config = dict(
    image_size=48,
    blocks_per_level=3,
    init='torch_default',
)
Rows from block 17, named by matrix and row number. Each number is 500 + 50 x the weight over its row's rms, rounded and kept within 0 to 999. All counts start at 0. Numbers have three digits each. After the name is the row's rms in percent of the matrix's.
# convs0: first 3x3 conv (model.decb.2.0.convs.0.weight, 48x96x3x3), inputs 60-69, a 3x3 kernel for each
convs0.0 104:551488508516399539498488473549528478504471516476518565486582469554432513455584468471514496637409488420447505494466464460602432487505550548591470522599478488506453495507494458491480494459531467454499498537516501543523490500488531502472571532450554469509468374568547497505
convs0.1 101:475521491563409467550494487499466484333485540550538452515430453479522487487462483551431559581418505486483486451456503501511498516507541413586541460544414533519434437482484476500499507442473362591510421412411549489488497355481618513419425572504476528515499512514515531519
convs0.2 108:498448452493452546548517466500541337523463678459487507472511482551725520451418420444491445502521445491463520495572457435533579555374439476543536445462493515502423547434424459452490571612524522402463493483575535602459507509457502529368517639490460497525524498545539385450
convs0.3 092:471516482362567429476410548540424571477692493520567432500522460529455539478502507561479527546347457481543488447523483550464461427447436545424457514563451500496493575536432438522509474489505505482494471587587553563417548550532541355474553549495472475528503525436513472521
convs0.4 098:504514441465460511531513562429569559478376505502511500486509418400496443474451573482474528528387503522444513496549512518400445490559452456484527512416538470549506526526551505396516486445509463636546501319465490566465487537496561405564563457574494472523515457473497384585
convs0.5 093:521377555463447525451544480538541558461463491467409453566390419486619475397494506463413498496509455421489555505530493473498466370508535440519591493423421555460483511484502516496487497459382507523490435426467476464512507543510479502540388450456513528466471472510467649466
convs0.6 101:519470454482558539484417459555518382537554527626440433549438438449435496507569430437420460522588488516513482453429457501410473434509518435484467494519515458515517452415485433528504473500449420447415423496561459542491487469431518544457500501461509476449537478546553418481
convs0.7 092:533473531540422470561447436570573390579381407499467541480497497458548490506447461569441523541479479433410477528544536531566485444486467484460524563464528419448427487488433465489523432552550377393500459592578545531525422539419327443472552546473497454510524582576525605583
convs0.8 099:568508429623496310510585465502591539476598537533509387448545428431587461426406425490377526545595559433456500432462534498474528470365516411395503491478504512534500509495465480446473482509528378493483539465525535548371438402523520483488554521534543549525548536445518720573
convs0.9 114:548465479565383511446526510436538596488535483518616507532454529505455496481437545454494618509365515515495386476452485473503506527469493445604471502492424509523472494424570523489401534616420553583506557607452554485500602565419552356471456530583517480451486464502478484513
convs0.10 106:438540623518502475575520486474472420513395533466493494567566487551373498440417568466496581414622492448575432474481499580619458484514427535503494508471551497478516472455483493497485410471612503335582478421570499539474540456570521506587501479594465470554490547471512451459
convs0.11 111:524435566573424438494513548494517459428492375473465607425579481463548408515346522485435472513558676471536534458577473528492515445456452505446424525451521483580499493382447480477466427601553445536358450419545521544512544573560532459415469600447497450452533555572494583475
convs0.12 100:487566467426402623487470528473492494533587612491468484485376503507525524538535484465540564476478411440510461554599455465367508449532493538520523445535424538509542507507521529547517529538525556511473508517424480472499529478492480488524544551471443524464515304603503515528
convs0.13 099:467529506331506557485512593445402538531506514514537507521426596540556514556563475459531528443409440630537482592485523461306457456424480471603486496632461405429484484533527483435482476408513465487507533456481555479496492579455602639533553582529536440493500532549522424434
convs0.14 097:495503457653420481551552476407501552565626578552396512468539447507503489509537533432473519442451536428570522543493476437516433477497408514503485473545477483483500473547467468479471427392390496500451546554570526663492554505507553601428441685510472616437449370503485551481
convs0.15 095:555441491486456540498469431506529457509408335502418736476452494494561558504540474436493504503540420462515524491502446523501552519478533510446437444508430518546456545514365548467408498540472475461396582514574516546548535463502522554423479448354542505442480464536438450459
convs0.16 097:460624504415644509511436589453521517560323446456429518492550602531433506534504463564483500471598460449594473481413497524531570564491482510493567484421559478397522470444561498411474561504484409501515483535594559530499478482461524462670537450534446560516544463465542561528
convs0.17 092:478335553477430543534480516619445396523507456572419393473455552529534474490480481434492446465454590437551603551547595613560524544616450491561474482332532517533496501400472429448476572505508515537378510381508501547496485511466461505477477485468502426446450615473545612521
convs0.18 097:494468570503420559515516470464448479561425503505433529527514433492484518478574465607492527528501485512517504470477570470571432476578516554540504513430535572526527482439482462443525482488450517345568465413573510464555495393483494450597538408480517673478454605445515537514
convs0.19 102:429442484436521442462446539448424377555405426552473408501433514434494449567518416448512532395572450549451456514464464465463435519508438555404560524442540478449490501423461542526521531456452527474424608555466500485447571506423502553446509546423448523451491522553533470552
convs0.20 104:505450385515465447681516469524512507456533550464478576548441467440333492454470514427476428454554551418627605442354425505335461511430529478527416517523450505428452491429495489384482520473489502530495400539473558531486617554449564571443472544434484357487512506557536536487
convs0.21 099:569647435448522516483441555507524475566594553495535414440476493395599502511443442456574577459590523431392467446512494446536459483498503517439477513547435506425542518517518573493531451520448465497467589628538469456501536518562451453464508507432473524458457590481445323445
convs0.22 096:495510445463417467558450463552511373482561470459380468488471501483501483458442516434515488487520511516514484464465503517515523502508488553471528580654552407535480442533451572499521428520453478497460500591519496452469498583423536552491491470508448517449523646555465559449
convs0.23 097:532647418516557433506437554498485550450512447545455515499435493460409536518560518569627540444627553478428548501498505569613535479433476465470518564600476498489457431476394497479514458465491503465569589714528489537416502631523588519486510509566450569494466549415507534488
convs0.24 103:500439586462485582456468510461466476504466462580540475497583432591378407448418476519405480513406514512485423511430434474433541432490501521506466547708490446561387510452485520456442596412472508401384467414544554480480451390524558491455520447551579550518508605497544688498
convs0.25 091:510507535552641391518513479465376417506392485389478539462496458472505506564588508476530490526646475516504527452535514487554526504464526541409555520430520526500566543473545563411485516489463483386485564621528586561516490395521534456553551534421506493496404504429522539498
convs0.26 097:474412563560432500566534495549493423531374571471494543529415626451627459462433484540425504488487526401540563564535504442536447510450494449561441500406500541479558416445479434460459505507459438562458530532536510477475637640416518518455515409468505404512586528504470581443
convs0.27 101:562569504357666457423462580390578498412501546619428504438546465556468491547492481339635490508430525451377552465504493599432486496473478495539451500504481500474470479487540446523517481403465436527516425453459531539472447550469440606504570437585531516515392591441492416593
convs0.28 103:499475515507693474400581554531358497451421559466627467482534465531460484471520547588461468438565544525498466532429520527470543516517510490553468556506540433494467558435519504414483566386526524403587585408550565506528480415544482443502440504576419482450447448535555484510
convs0.29 090:557525479583461526457470516545568515539545483516498473500487533489478494432535535443534479455524505547548471465524497444528514514508467473410536512493491493546486436472442519536530449493503441550444502608547464580443485478568570578391427463464485607547518424512455598469
convs0.30 097:495473539655399515532447498445502452536571399476430415570492399444453578548526416539367589552571428497477422504601436460469573537524458408477545485483552540431507432452524518480464538457387428359482519550516454581474527495454523429490527485492465435477517579457454486462
convs0.31 099:444424483459453474564523442433556545624529483551509477474453442470589523548543520419496569457354457468558472482456515487433519439469445503521496502493488495537523563470525454462440466484520643686422497279474481508557520352420562632562428500484508468502451412507444502487
convs0.32 114:564538540495506505574465517530532416557542500536483489521513485487409558520563456495520443522587461509448478452471502486488505498451521476413522528545518478495505473342458505525530455510548507317481498447571491498592452444487470462491523567533525478453472460439511413538
convs0.33 097:417467533500485557471455499482496366499439503518455524493327455447316474521551522523399477458486540506589515522459457521506538504523500431472414534444475477424487471453468581508486491370555503411500527454477541474521540571600587528438478458427442470501506445522498417494
convs0.34 108:470483525505486546418423582463486462573452473517485473493483430515474483477468527526536506531547528512448469527449409481703616351681492526633584502932468386459318439504482583493509467370420501415452510449449499489454541497493520530502547551529501460469476467461472360458
convs0.35 106:519572435538531408517466504503476512479510506486514441479539502516441460486430502454486498552549554477482512487539547527490506486500475511508507444536476470471490490495468504433567513495474504592496490597590531523372436567506433606422490612552507446471487493543462593514
convs0.36 099:487427517569452500621621447483489502526500333418338453525523504403602516570501453489501496569456510441563564589505466494572560444508558487529568508550492494432476451498491472550484421449460443563416466383365461620560463458436488558463509551430559447538511444485505562433
convs0.37 096:547461491543525563515477442500526438474437490481436436545557505497554511448373469450567491474534483477482504526532536437575464447495519553612468441325502483465592571557545446450431509412489531526470481514394537517491478550517495535568485495496528475517486545501413452373
convs0.38 091:562512483472556473451485520532570476498374593536468489424383469476440442505512429517557531451516506487463351480552497494519530472451519486478486483498541475455481585471524463472515565501538464522514579499436428543510514477463471473467516537568473533506534522492559524489
convs0.39 101:535472458428528565535505513548392443401552561468687364527466510484440547439572529499482508417656406530497471491456521514454573460491599572497522481477486517574441507453475540462429467432535421512522534465430513410483573466474580351422456447531431572393532475582485425520
convs0.40 108:473482422416628437567540462379551579471483501574537422540492476458527567496450463467505451618421435539407533462454476545463511492548526521504419568521384420625473478498530490445503510540536482516481514479529518499491515598453330635523563494533512460507504495457521415494
convs0.41 103:463453549475432572623478458484595446513425496483483525523659464433463447478520494481461481487473486466558651481486491491409457536581538536439460489405517521497526452475490434477493514431495473489520457505522527472489476480526575487471540497438525497497405320459562563503
convs0.42 097:522638467657487507467453460459514454432472420450523632580588493490381478455409490491473545431672515488473475539521502465613473472612479465385519476582492519482488430567427471415492498429500417450413466568513504645541504481507492528494486364484514477494471522405438416584
convs0.43 099:557563470451372490426424526539545444641591452483413549439421577545596427492442422502522470478353563382415600497555457435445529481467481531526493494546478450467534565549502451424496374538542530653385505545477480509555427507432526512410605589450531542448472508442523532498
convs0.44 102:546443542604525453494493469513580441544601375563418533475371463429602535509676469517465519516495524569474474496429490519547519456545473432432484492553477542366479537440542515488420451508452501469485524542437473589508588547474562521495464514400530503559546500519492582464
convs0.45 099:483501491464447493390440532509491500558599523517523508491403497461515533505485513524493509571484452512407497476418514514549409483469476448483436488608484505548486465450475426488525393474458480428538544489430526447523437456418477597486441497481435436563515427492499634458
convs0.46 095:499506446416388541503359552500534516514496429510386431527407496452528582452477496518532540350602495488694535515480516430519450478514470524519530434506411509457511458592448519462475536420447484508537552565487491445492490548471483456479518502395520460480590472477436494434
convs0.47 101:505519426493585539461574442579489460550520453482462445468524492499529515441573499373465554511501463440561530503452516507547621514591590507468549469506455566482478414504508405463549421537569580490423405593480406473577471513491520559456515467540526505510399567512455559409